python train.py --horizontal_flip=false --color_jitter=0.2 --block="basic" --beta1=0.95
Rows from block 2 of a small image deblurring model, named by matrix and row number. Rows with one number belong to one channel. Each number is 200 + 40 x the weight over its row's rms, rounded and kept within 0 to 999. All counts start at 0.
After each channel's rows are labels from the 100 images, of 14976, where the channel reaches its highest value: "peak on" is the class under the peak; "responds to" is what is common among them. Only what is clearly more common there than usual is listed. The data: drawn branching plants. In brackets: how many of the 100.
# convs0: first 3x3 conv (model.mid.0.convs.0.weight, 384x384x3x3, each kernel summed), inputs 288-383
# convs1: second 3x3 conv (model.mid.0.convs.1.weight, 384x384x3x3, transposed, each kernel summed), outputs 288-383

convs0.350,183,213,188,210,145,215,187,192,184,257,225,185,167,154,244,194,204,199,264,197,149,271,228,195,167,196,196,212,231,236,220,160,174,273,214,237,172,208,218,266,216,105,178,218,206,153,190,143,170,172,211,210,234,179,177,192,164,231,294,161,184,190,189,198,166,240,166,272,272,182,231,205,224,156,208,212,217,177,197,192,199,203,174,180,158,168,214,251,185,205,198,204,205,243,170,167
convs1.350,231,212,193,164,200,180,213,111,156,219,136,226,259,204,250,245,139,181,190,199,238,182,264,195,211,169,140,194,231,208,188,181,145,227,195,235,236,216,128,148,176,236,187,223,190,213,171,259,254,208,246,184,180,187,141,160,162,140,147,249,192,196,200,245,195,228,183,182,123,193,198,210,214,245,183,124,290,255,200,222,199,170,234,186,193,249,237,175,214,120,174,185,151,110,208,210
peak on: sky (96)
responds to: autumn leaves (78)

convs0.135,203,221,231,228,223,183,206,204,166,205,180,164,204,139,235,225,148,198,224,247,192,112,184,240,295,269,202,236,173,178,165,271,170,187,201,198,257,174,234,124,140,213,252,193,177,196,216,211,143,241,181,176,241,209,197,199,198,258,202,205,214,169,66,281,191,185,205,241,259,135,186,215,185,183,171,166,159,180,217,149,159,200,260,237,186,194,209,159,205,173,256,248,209,230,196,240
convs1.135,208,161,164,185,176,245,124,227,177,249,183,211,161,201,220,162,217,219,174,129,243,226,213,228,192,175,198,237,219,293,272,129,277,187,214,152,163,300,211,307,221,252,239,239,170,227,274,256,227,206,192,151,162,198,195,186,215,156,161,170,201,212,158,236,162,116,238,192,225,205,236,199,101,255,125,161,199,241,177,151,209,209,271,100,199,188,160,200,227,278,132,232,185,176,220,216
peak on: foliage (45)
responds to: night (85); red berries (52)

convs0.203,157,205,159,236,187,270,221,246,204,248,210,178,150,285,231,233,214,228,194,234,178,179,181,217,188,154,159,144,216,249,193,255,252,152,197,144,253,148,186,166,153,249,232,217,262,193,186,159,209,211,179,192,149,205,181,145,191,161,220,233,170,235,226,236,201,224,182,191,135,176,240,290,225,165,141,191,179,196,211,192,281,241,146,240,224,218,223,235,176,208,149,191,193,267,196,147
convs1.203,160,211,189,229,178,98,187,180,219,238,152,168,199,172,167,141,203,267,231,156,173,153,229,219,261,224,230,246,264,174,231,151,201,229,164,201,247,237,304,241,193,194,190,196,249,180,211,277,223,182,240,226,284,123,281,260,211,188,243,224,225,220,214,224,210,153,213,210,224,199,157,133,139,259,251,151,220,224,299,186,247,186,263,149,165,222,191,251,237,195,260,246,197,210,274,225
peak on: foliage (47)
responds to: night (44)

convs0.195,215,168,217,227,170,265,186,248,177,145,191,206,196,184,221,201,169,199,208,185,141,192,158,161,174,146,169,169,203,219,241,253,226,221,188,163,227,157,233,201,210,155,174,201,173,156,205,194,181,187,213,185,214,181,203,163,203,145,289,189,202,167,180,117,219,106,285,113,256,211,180,48,139,161,181,162,145,214,123,220,157,189,198,225,219,131,210,163,223,161,258,136,218,272,141,147
convs1.195,181,195,213,113,209,230,224,205,177,257,199,193,220,179,197,260,191,155,193,230,177,206,180,262,143,195,216,184,152,216,90,248,153,178,284,235,196,281,147,147,205,207,289,183,172,220,219,175,198,243,167,199,190,231,251,190,159,191,133,184,274,216,214,215,153,260,176,190,178,168,143,238,208,209,150,184,197,99,132,173,165,304,192,233,214,164,233,216,177,125,216,209,157,210,208,230
peak on: foliage (37)
responds to: red berries (50)

convs0.127,215,215,197,236,182,187,236,222,189,194,219,251,210,218,196,250,158,159,189,91,185,159,183,218,147,105,193,202,212,132,242,196,255,222,227,79,230,141,189,144,228,220,198,196,196,179,182,219,230,215,241,181,143,279,146,198,140,247,183,151,265,153,274,216,169,225,209,264,198,246,275,191,128,255,143,168,219,133,173,210,199,253,250,214,239,133,229,118,175,164,203,179,210,205,145,262
convs1.127,211,157,219,190,254,183,169,149,164,143,247,203,176,241,310,145,213,191,160,255,238,228,275,243,200,190,299,206,238,236,180,259,123,203,212,218,170,241,137,239,216,184,200,184,205,157,192,144,116,161,162,178,254,161,135,206,208,170,143,236,134,162,119,217,217,261,178,122,234,150,214,185,168,205,230,201,189,302,186,177,190,173,240,135,160,215,239,230,215,202,232,159,226,225,254,162
peak on: foliage (54)
responds to: pink blossoms (39)

convs0.183,191,200,177,202,183,201,144,207,199,228,195,209,227,247,194,210,210,227,119,214,250,204,251,195,204,144,192,209,180,206,198,103,180,255,178,321,153,198,132,198,227,238,184,170,195,217,209,222,166,236,219,113,263,223,186,202,159,249,194,251,218,254,234,178,227,238,159,154,304,264,263,198,211,160,199,210,201,222,312,168,172,167,217,210,202,212,208,235,139,256,218,207,124,218,216,170
convs1.183,182,162,232,257,222,182,206,196,205,183,138,175,218,211,186,270,209,174,222,248,168,217,196,177,183,203,247,202,362,217,198,204,243,224,188,155,219,100,254,171,196,183,186,169,183,257,236,156,222,203,250,243,206,183,198,166,242,203,180,209,255,193,196,172,203,192,196,253,199,130,203,229,174,207,212,170,183,253,199,210,202,167,195,171,267,204,179,204,196,157,185,268,285,212,183,188
peak on: sky (98)
responds to: night (61); red berries (41)

convs0.306,164,259,208,188,178,162,236,124,209,250,202,204,239,265,145,237,232,160,169,214,218,201,169,145,137,212,230,226,200,147,223,189,191,184,209,186,192,212,255,198,163,183,118,197,196,258,230,206,183,238,190,151,251,238,204,197,195,196,229,198,223,186,186,175,208,275,188,211,99,152,240,179,203,196,223,169,193,252,92,168,180,252,231,208,218,232,195,257,196,112,175,228,147,189,193,213
convs1.306,275,171,145,199,178,228,191,267,203,163,218,172,178,207,296,145,257,289,191,188,233,191,246,254,215,191,219,188,191,248,120,208,243,250,162,184,214,224,200,207,209,227,247,210,168,225,208,182,213,183,175,224,156,186,178,204,220,202,146,290,229,224,318,193,217,191,101,138,194,198,183,216,205,243,266,259,152,148,238,185,237,246,214,223,147,146,264,223,187,208,211,245,213,118,225,152
peak on: foliage (62)
responds to: autumn leaves (36)

convs0.128,254,183,174,170,236,212,220,167,265,192,188,198,204,183,168,141,134,183,114,240,254,204,175,226,194,172,211,213,276,164,223,225,192,171,182,215,193,193,204,238,241,229,138,137,176,202,249,205,190,153,242,234,249,217,238,206,206,237,245,212,204,229,154,181,166,141,241,283,268,176,157,129,203,186,134,230,216,271,185,153,186,166,183,219,187,174,210,192,139,161,252,227,264,256,230,212
convs1.128,169,188,233,189,156,236,142,191,178,203,162,213,221,204,228,210,219,129,214,167,214,189,232,177,194,237,188,135,131,317,197,169,201,244,190,257,229,198,166,170,195,213,227,296,252,138,179,224,156,180,161,143,200,143,138,139,165,183,174,164,165,230,213,199,252,200,187,138,175,200,144,255,189,165,184,161,205,198,164,194,253,240,189,252,188,219,236,205,252,202,192,178,157,168,159,209
peak on: foliage (63)
responds to: autumn leaves (62)

convs0.232,190,147,205,194,213,148,214,165,206,214,171,248,206,263,265,249,242,237,195,246,223,199,218,204,272,190,155,134,175,154,236,202,203,166,195,184,223,222,224,227,216,183,163,265,232,203,187,200,273,265,215,132,219,174,201,167,171,344,148,196,232,257,123,206,178,133,264,151,213,220,169,167,176,184,269,208,145,136,217,196,194,242,246,228,246,188,187,185,168,277,292,234,266,150,248,169
convs1.232,227,249,158,173,222,225,185,197,258,254,221,148,223,280,221,198,80,174,100,214,183,187,227,218,179,178,212,191,201,165,205,236,265,227,220,208,243,175,234,175,181,151,212,120,183,220,199,219,160,193,196,279,215,264,156,214,204,126,213,236,202,201,255,153,150,178,202,236,139,143,203,191,197,190,45,91,190,174,215,199,237,210,179,135,153,178,181,196,219,247,212,191,164,141,206,171
peak on: wood (48)
responds to: wide (47)

convs0.348,268,140,229,285,184,252,241,210,224,227,233,232,265,204,189,194,166,185,172,182,213,193,240,99,181,187,105,137,287,184,187,185,187,254,189,161,207,211,201,141,236,170,211,236,204,224,188,200,222,215,210,190,263,264,160,309,223,239,164,163,197,132,225,213,182,226,235,240,273,144,174,298,205,162,210,206,198,199,234,150,244,219,217,206,256,212,145,147,217,214,200,159,251,200,163,240
convs1.348,166,265,232,195,189,194,143,234,213,214,234,108,209,246,181,204,134,198,278,189,220,251,183,194,170,244,290,193,227,205,241,223,220,224,214,153,170,155,167,229,159,161,223,185,212,165,202,225,183,228,202,114,186,226,302,71,140,106,204,199,173,237,175,229,170,188,137,203,204,246,211,194,252,278,164,229,243,256,205,194,147,205,164,165,155,159,278,157,185,182,220,222,187,221,222,184
peak on: foliage (42)
responds to: white flowers (39)

convs0.227,173,269,198,215,152,133,234,166,185,173,264,219,212,291,247,143,257,133,181,125,172,175,163,221,200,244,168,180,211,208,264,174,132,201,222,187,217,185,216,225,144,250,218,193,202,250,179,258,250,189,165,182,263,195,194,188,213,200,146,205,182,228,235,209,183,236,186,215,164,181,311,195,171,186,219,215,141,212,217,158,261,166,161,166,236,206,137,237,223,254,160,242,127,197,234,130
convs1.227,215,177,222,220,141,226,142,173,199,237,212,169,203,266,209,230,183,214,121,200,128,196,260,181,148,163,236,220,219,205,166,212,233,221,198,197,192,164,239,175,216,211,199,270,224,104,199,183,174,169,224,208,182,206,128,230,196,237,202,186,185,254,227,215,186,154,177,167,204,163,134,185,194,175,234,263,206,194,216,190,266,230,189,172,170,260,283,157,157,116,252,170,197,155,128,188
peak on: foliage (42)
responds to: white flowers (39)

convs0.17,176,228,191,269,222,235,193,174,213,195,217,228,211,192,205,206,231,213,264,211,204,228,158,214,201,91,217,190,143,200,212,37,222,224,178,260,198,221,230,206,223,225,193,164,205,162,230,159,209,187,234,192,175,232,232,236,188,158,195,164,163,150,153,195,185,213,161,201,235,239,154,111,257,218,235,207,223,176,206,280,109,121,177,157,225,203,247,212,210,287,209,179,210,225,271,191
convs1.17,226,188,239,106,168,177,199,301,161,178,160,204,172,198,167,258,183,178,189,252,156,244,223,167,190,201,147,205,271,188,176,204,206,212,169,198,220,243,233,244,196,176,149,221,185,226,178,214,222,254,196,166,218,228,165,97,218,218,152,238,238,199,198,161,182,203,152,153,232,183,197,234,112,252,299,189,174,221,221,205,186,202,205,187,207,144,156,193,232,185,247,220,223,219,156,217
peak on: sky (99)
responds to: night (87)

convs0.65,314,148,154,193,159,226,222,288,190,220,192,167,230,269,177,210,194,85,197,234,214,229,145,140,191,193,87,155,222,185,165,206,169,199,112,178,231,206,139,213,164,156,203,221,224,205,157,239,193,218,178,231,256,167,184,193,229,172,194,173,222,185,201,213,159,176,171,165,299,184,109,252,204,180,199,218,251,179,241,194,195,237,139,200,231,178,240,193,214,177,167,144,170,197,178,203
convs1.65,183,217,242,156,180,205,220,161,221,187,200,195,223,247,103,182,138,194,218,195,162,236,210,269,217,222,193,224,210,236,172,170,253,213,182,181,195,208,175,156,203,180,181,319,215,222,210,219,171,255,269,192,123,221,183,181,251,142,143,263,161,191,188,185,157,178,169,306,154,150,191,157,238,258,166,149,237,293,198,247,202,199,200,208,189,205,144,205,198,184,228,197,201,177,247,220
peak on: foliage (65)
responds to: pink blossoms (41); white flowers (41)

convs0.116,178,208,173,227,250,181,191,125,194,154,205,241,172,143,153,191,290,256,217,186,213,204,176,129,205,314,289,229,214,205,235,162,180,188,233,232,191,202,168,202,187,152,275,167,231,212,263,173,147,213,234,215,153,195,177,246,257,151,189,142,208,250,171,233,223,183,165,245,233,252,264,193,258,159,177,222,238,198,255,211,181,162,295,188,186,189,173,291,229,238,189,131,219,213,171,160
convs1.116,192,185,209,208,195,202,148,214,205,226,215,191,189,199,230,200,262,186,200,199,185,193,193,193,148,186,202,273,146,217,184,191,238,150,272,127,216,194,147,228,226,215,151,237,151,200,188,200,260,279,201,148,256,157,234,255,225,146,167,236,190,225,185,203,192,176,192,285,188,146,168,286,241,222,200,172,167,202,172,211,185,207,146,171,231,187,206,181,150,185,188,256,146,198,215,194
peak on: wood (89)
responds to: bare (45); leaning left (42)

convs0.196,190,218,113,247,200,275,170,128,206,248,179,219,237,195,235,194,164,213,155,272,248,206,140,196,188,193,130,178,170,165,177,245,168,251,246,159,205,112,157,204,240,221,202,239,268,199,191,200,143,159,209,314,211,209,235,184,186,199,186,176,198,203,184,191,227,218,217,188,273,170,187,184,119,162,222,225,195,177,198,242,169,236,142,146,197,238,205,206,227,245,113,235,146,234,168,212
convs1.196,208,200,143,101,230,177,257,173,189,137,188,193,241,186,194,314,95,229,221,234,295,193,208,133,158,184,199,202,162,192,191,228,254,195,170,231,171,157,178,256,185,215,138,152,190,221,205,218,194,222,236,187,166,253,222,146,180,189,213,165,222,187,196,205,214,116,239,225,166,230,176,144,175,247,180,175,221,180,185,231,166,194,197,216,192,187,209,216,172,229,209,213,189,149,218,226
peak on: wood (80)
responds to: bare (91)

convs0.198,140,240,138,167,332,136,172,222,216,212,188,206,200,203,235,187,235,157,194,203,258,149,205,206,178,245,147,188,234,189,199,72,194,197,151,182,182,144,239,91,173,243,234,185,243,196,245,158,210,159,214,218,202,125,211,222,285,245,189,153,153,166,267,194,181,155,180,218,195,151,206,176,203,212,119,190,171,240,245,179,228,163,195,196,245,189,219,193,248,171,159,260,202,53,270,237
convs1.198,231,257,256,230,141,162,288,196,171,189,216,277,217,208,256,165,149,256,196,186,201,216,219,184,190,135,255,250,227,280,149,261,221,207,242,296,173,259,148,225,255,143,148,195,148,165,148,206,217,233,184,173,224,217,137,125,185,143,131,287,247,225,136,199,151,237,266,162,224,311,146,211,195,194,242,195,197,130,175,207,172,207,271,214,189,202,176,192,165,186,237,210,178,245,206,171
peak on: foliage (52)
responds to: night (47)

convs0.141,144,166,190,217,192,220,148,212,225,255,158,214,170,125,206,236,155,155,164,221,240,174,193,193,197,216,188,196,218,177,217,242,197,217,150,171,157,208,207,246,258,107,191,197,168,214,227,203,180,151,202,198,258,214,179,198,205,235,165,208,245,163,218,194,204,225,170,178,181,166,175,245,194,215,196,197,209,202,187,187,167,285,168,221,213,183,190,182,217,207,233,239,219,162,194,243
convs1.141,240,255,236,174,233,182,255,240,156,174,169,194,143,205,157,214,181,241,258,194,238,313,177,179,207,204,197,207,197,255,168,165,212,203,163,204,185,167,197,172,182,275,191,197,194,185,168,178,201,297,199,169,209,166,199,174,263,174,162,162,169,204,149,145,168,153,160,262,202,222,201,182,164,207,197,172,204,237,177,229,217,222,218,184,252,203,179,164,245,236,214,202,237,119,237,161
peak on: foliage (75)
responds to: pink blossoms (58)

convs0.145,200,269,197,251,174,182,228,200,209,176,165,219,213,179,63,195,139,133,245,247,263,153,192,166,238,179,229,247,224,184,198,170,235,214,196,228,185,173,171,150,150,218,196,172,264,186,202,199,269,206,221,319,154,178,192,226,168,167,108,217,189,194,244,185,289,209,221,239,312,206,241,267,216,186,209,211,230,222,242,157,235,141,321,194,220,260,193,179,202,241,211,225,201,159,244,237
convs1.145,145,242,160,189,232,165,183,216,169,186,181,187,210,182,231,275,123,184,178,205,146,176,202,249,227,211,197,219,159,193,222,218,275,165,245,212,247,209,275,201,189,222,183,164,210,212,143,226,238,137,169,174,184,181,147,166,183,220,76,156,259,174,213,184,180,231,266,133,171,182,172,196,172,203,220,206,230,152,195,225,186,167,174,214,299,163,162,171,217,232,198,175,217,114,235,258
peak on: foliage (57)
responds to: white flowers (96); night (93)

convs0.177,250,182,140,214,240,224,214,204,257,164,259,184,220,243,253,247,204,230,232,224,209,222,201,186,236,234,214,200,250,264,254,139,184,234,139,250,230,202,212,149,115,170,164,187,193,132,175,227,138,258,158,233,165,182,218,144,198,214,235,234,236,269,130,220,229,200,234,188,245,161,182,111,167,227,116,158,220,201,223,156,285,212,225,195,193,243,205,245,110,133,234,239,211,156,203,203
convs1.177,187,222,265,194,139,215,197,196,185,239,200,183,168,142,148,233,190,198,135,152,234,145,239,276,172,152,212,182,169,128,222,214,204,163,199,151,175,216,161,207,221,279,196,174,134,157,198,219,248,185,240,157,198,252,251,178,300,172,164,141,139,230,181,183,256,185,204,205,162,284,191,289,255,198,283,204,169,202,183,241,213,153,161,92,132,206,206,209,236,184,216,207,143,182,157,170
peak on: foliage (38)
responds to: night (49)

convs0.325,175,192,193,241,179,164,191,248,186,204,165,236,237,201,197,193,201,155,188,163,256,184,167,185,212,227,171,139,216,187,217,277,231,186,130,226,124,98,143,191,146,230,199,242,198,237,323,183,218,199,235,203,214,211,209,210,196,188,157,181,182,250,248,234,177,234,165,203,140,207,260,147,252,153,171,188,241,226,265,166,205,286,132,183,210,272,251,203,157,147,205,203,181,179,235,235
convs1.325,216,218,268,178,162,167,218,196,177,213,172,220,151,235,118,236,141,200,260,219,174,231,264,237,192,210,165,197,177,219,183,188,193,197,183,171,213,144,245,201,136,162,211,169,226,186,194,252,199,324,168,227,265,203,178,190,205,161,226,254,196,204,166,146,170,233,229,200,189,144,177,224,157,350,341,193,181,235,187,159,187,181,181,211,251,181,193,174,252,198,220,213,159,166,165,174
peak on: foliage (67)
responds to: white flowers (36)

convs0.224,190,195,115,290,141,195,160,213,239,238,238,186,232,181,209,122,296,155,225,204,241,283,131,234,171,180,227,209,216,200,205,194,205,150,213,201,179,217,182,240,257,191,251,270,258,226,183,208,169,185,186,192,188,182,235,146,236,194,209,187,160,211,206,274,162,194,166,227,191,186,203,190,182,66,81,208,150,251,183,240,191,198,215,142,182,205,258,217,134,265,179,201,154,289,235,229
convs1.224,236,208,169,146,240,178,202,256,172,207,143,161,264,149,241,270,199,285,199,249,233,114,167,195,207,223,193,253,185,208,225,215,205,194,238,187,194,200,155,245,208,162,178,154,206,189,207,227,190,208,142,218,259,177,207,198,193,157,171,264,152,194,248,195,153,278,233,112,255,163,160,246,274,244,248,184,215,210,231,245,159,266,143,253,217,177,192,194,150,183,212,230,200,199,244,184
peak on: wood (61)
responds to: bare (45)

convs0.10,222,204,154,188,184,226,182,131,183,150,180,195,234,123,224,163,106,132,157,176,167,173,242,153,208,96,203,202,252,209,210,212,235,164,181,103,175,153,219,144,262,206,141,159,197,147,209,257,274,223,212,220,90,166,158,185,230,195,285,217,243,176,213,216,249,156,220,154,219,160,172,203,151,190,230,202,190,222,161,167,130,213,166,183,178,186,192,199,151,232,160,198,216,240,205,157
convs1.10,170,179,236,297,316,221,173,211,145,183,185,179,222,160,223,231,278,174,223,261,200,185,201,240,254,238,253,257,182,205,146,235,149,237,172,191,126,216,183,235,194,174,216,244,180,244,202,186,67,183,122,248,262,202,246,137,164,194,245,217,194,190,182,194,179,232,270,211,242,139,166,185,240,261,162,200,179,122,250,208,208,219,196,176,207,249,212,243,219,252,234,220,183,166,175,258
peak on: foliage (44)
responds to: autumn leaves (38)

convs0.264,296,240,198,251,215,205,216,236,188,256,201,233,147,208,182,213,261,201,199,193,182,210,185,247,209,150,177,174,221,247,210,227,208,229,218,235,186,250,168,253,249,232,175,118,202,242,237,183,178,160,222,173,265,174,222,201,228,182,159,230,203,208,237,309,208,225,166,214,175,181,187,257,215,195,177,191,304,186,152,198,340,242,208,142,201,218,233,189,189,195,250,183,145,209,235,224
convs1.264,206,187,193,121,163,174,190,193,217,196,193,191,156,214,196,278,222,199,287,237,239,239,248,198,189,224,242,207,84,166,121,241,116,193,205,261,124,222,102,288,172,218,237,228,194,204,207,165,231,237,153,197,192,194,283,134,253,215,206,240,164,137,213,251,207,204,212,316,205,172,129,221,277,191,166,185,187,229,278,186,189,221,216,260,96,215,228,185,149,208,239,157,128,214,182,237
peak on: wood (57)
responds to: bare (38); wide (37)

convs0.119,143,240,253,225,223,221,206,186,132,210,251,268,186,25,225,197,194,238,154,231,207,167,187,205,164,179,133,265,181,221,201,181,183,214,156,165,215,155,234,212,166,147,216,289,165,261,197,196,132,199,195,197,191,203,159,192,205,203,184,279,221,160,282,224,187,199,213,184,118,256,192,218,174,187,180,195,273,183,187,209,183,176,183,216,202,201,190,120,231,193,230,257,198,173,258,232
convs1.119,204,191,170,268,205,169,104,223,267,155,218,201,153,217,191,177,185,211,261,196,114,224,206,154,187,203,268,200,312,227,202,188,181,219,263,197,149,233,138,160,183,207,227,159,205,115,174,170,270,179,198,259,278,219,141,198,152,182,193,212,127,175,104,176,199,211,166,242,169,188,287,194,233,267,199,232,171,217,189,238,180,171,261,264,209,239,246,221,229,150,210,230,206,168,146,204
peak on: wood (45)
responds to: night (72); red berries (37)

convs0.134,203,213,210,194,211,157,202,213,169,185,128,259,163,277,182,190,189,185,158,239,177,218,184,185,183,155,189,188,213,208,158,101,143,187,265,121,218,174,248,175,238,216,163,194,182,139,168,176,196,174,182,195,246,298,206,206,179,239,149,222,135,169,190,178,205,248,238,224,164,181,194,191,184,175,215,204,203,216,226,237,134,117,227,141,239,209,154,250,255,124,215,106,148,165,190,201
convs1.134,173,231,244,206,285,171,187,287,174,242,196,228,250,181,202,214,172,214,193,183,211,238,204,210,205,190,225,215,226,235,221,193,239,222,198,244,190,241,162,201,167,181,151,197,152,251,243,165,183,200,203,206,202,121,172,265,136,143,189,222,214,196,185,211,187,199,154,135,235,218,203,312,220,144,250,176,172,275,170,192,184,179,189,213,159,245,238,166,184,140,179,239,234,168,172,199
peak on: sky (98)
responds to: bare (38)

convs0.188,216,238,183,162,201,224,192,271,202,98,192,142,219,163,229,234,187,213,207,248,226,205,182,234,154,187,213,147,208,207,201,190,233,205,148,228,197,236,189,207,285,122,187,180,275,198,247,197,207,192,136,199,97,235,230,262,207,203,272,153,110,212,154,229,159,154,309,182,182,178,172,232,187,131,236,177,184,156,157,150,156,241,199,226,259,245,192,137,192,250,209,204,263,195,215,153
convs1.188,188,176,243,167,179,161,181,227,217,242,194,198,241,229,188,144,175,170,224,188,225,218,204,211,190,186,236,190,266,147,154,224,164,232,212,146,184,171,212,220,220,194,198,197,134,155,189,240,149,232,224,174,237,213,182,130,179,204,216,206,295,234,185,193,140,286,214,275,146,232,192,164,228,280,253,183,224,199,239,227,200,220,179,172,183,177,249,231,185,148,174,145,192,281,138,255
peak on: wood (86)
responds to: thick trunk (74)

convs0.57,198,263,210,154,216,259,178,217,202,198,178,214,215,172,200,154,207,215,269,195,247,222,203,186,190,55,193,253,236,249,243,48,235,210,173,138,171,144,171,229,236,194,148,236,241,219,170,201,164,199,198,195,210,194,187,199,182,218,168,213,225,186,222,162,207,220,267,214,259,183,157,155,174,192,201,175,220,221,197,194,145,91,235,209,161,185,197,177,253,233,218,184,224,267,190,177
convs1.57,178,223,213,278,224,134,179,274,157,175,206,254,159,213,270,358,148,199,207,268,230,206,216,157,219,196,212,182,238,199,227,156,201,207,237,212,200,241,203,210,184,191,192,158,163,223,252,166,183,160,178,187,290,296,236,127,162,140,201,168,196,196,145,174,158,236,163,113,203,163,244,217,167,187,159,189,219,180,200,217,145,185,182,193,279,283,278,215,135,190,150,198,189,198,188,172
peak on: wood (48)
responds to: red berries (53)

convs0.89,175,175,189,211,217,207,148,236,238,218,193,217,157,270,155,106,201,241,159,209,199,190,190,211,215,160,243,202,209,179,216,175,93,169,217,182,191,246,208,174,179,162,253,185,241,273,143,218,170,209,227,171,219,142,221,101,205,200,216,165,197,165,197,218,200,181,0,155,246,165,262,254,216,184,205,174,186,161,188,179,162,172,138,134,213,181,203,200,200,198,180,123,175,168,143,147
convs1.89,199,169,144,195,178,164,254,212,220,194,188,184,201,216,252,269,222,206,213,170,223,160,209,285,255,161,188,246,195,181,186,265,184,192,182,192,207,208,179,220,167,207,171,357,229,193,202,182,212,137,184,236,172,195,270,241,218,273,181,257,215,199,158,183,274,185,217,322,252,223,148,160,232,131,119,133,200,215,151,188,197,186,249,225,201,160,219,163,185,185,170,232,175,127,177,194
peak on: wood (85)
responds to: two-way forks (78)

convs0.142,179,285,143,205,180,149,162,132,178,215,197,204,128,196,190,249,189,126,275,149,257,218,242,163,162,142,221,180,194,199,210,151,223,118,232,168,226,152,201,212,177,180,172,275,195,267,96,213,171,195,161,265,255,224,198,265,184,210,248,235,174,198,199,253,128,191,258,249,191,151,218,261,240,209,204,218,156,201,197,160,326,114,168,225,177,216,186,210,217,223,208,248,213,169,219,237
convs1.142,221,211,171,265,181,236,132,246,165,201,220,237,246,210,254,186,194,191,140,217,216,148,164,193,210,218,189,254,240,192,222,194,180,259,172,175,140,212,251,214,193,167,223,206,221,184,267,208,150,221,227,232,248,223,126,181,210,171,163,168,166,161,255,177,239,179,164,164,184,193,192,164,201,219,242,157,171,258,164,231,155,236,182,164,208,228,234,185,237,101,203,147,221,191,199,145
peak on: foliage (44)
responds to: night (83); red berries (64)

convs0.246,221,93,212,192,206,212,171,253,144,178,193,207,243,87,175,134,203,180,165,223,206,256,230,198,195,175,186,210,252,267,194,208,119,213,177,199,256,182,230,218,298,196,207,182,237,266,161,252,251,225,165,201,269,197,241,154,234,251,278,212,245,116,306,217,203,178,228,230,159,203,200,219,196,274,284,199,167,202,184,179,65,259,192,259,259,152,181,135,211,239,263,156,198,184,217,207
convs1.246,171,217,159,221,239,186,162,124,193,171,291,181,247,246,187,225,245,180,304,190,182,246,98,169,214,271,200,193,124,221,210,194,257,178,218,212,136,136,238,200,254,178,209,233,191,138,208,149,150,216,214,187,141,181,169,232,170,183,162,183,198,191,180,144,208,255,182,198,247,188,174,182,223,144,152,165,196,204,237,267,231,191,181,203,196,201,172,230,174,231,173,175,168,193,180,229
peak on: foliage (44)
responds to: night (58)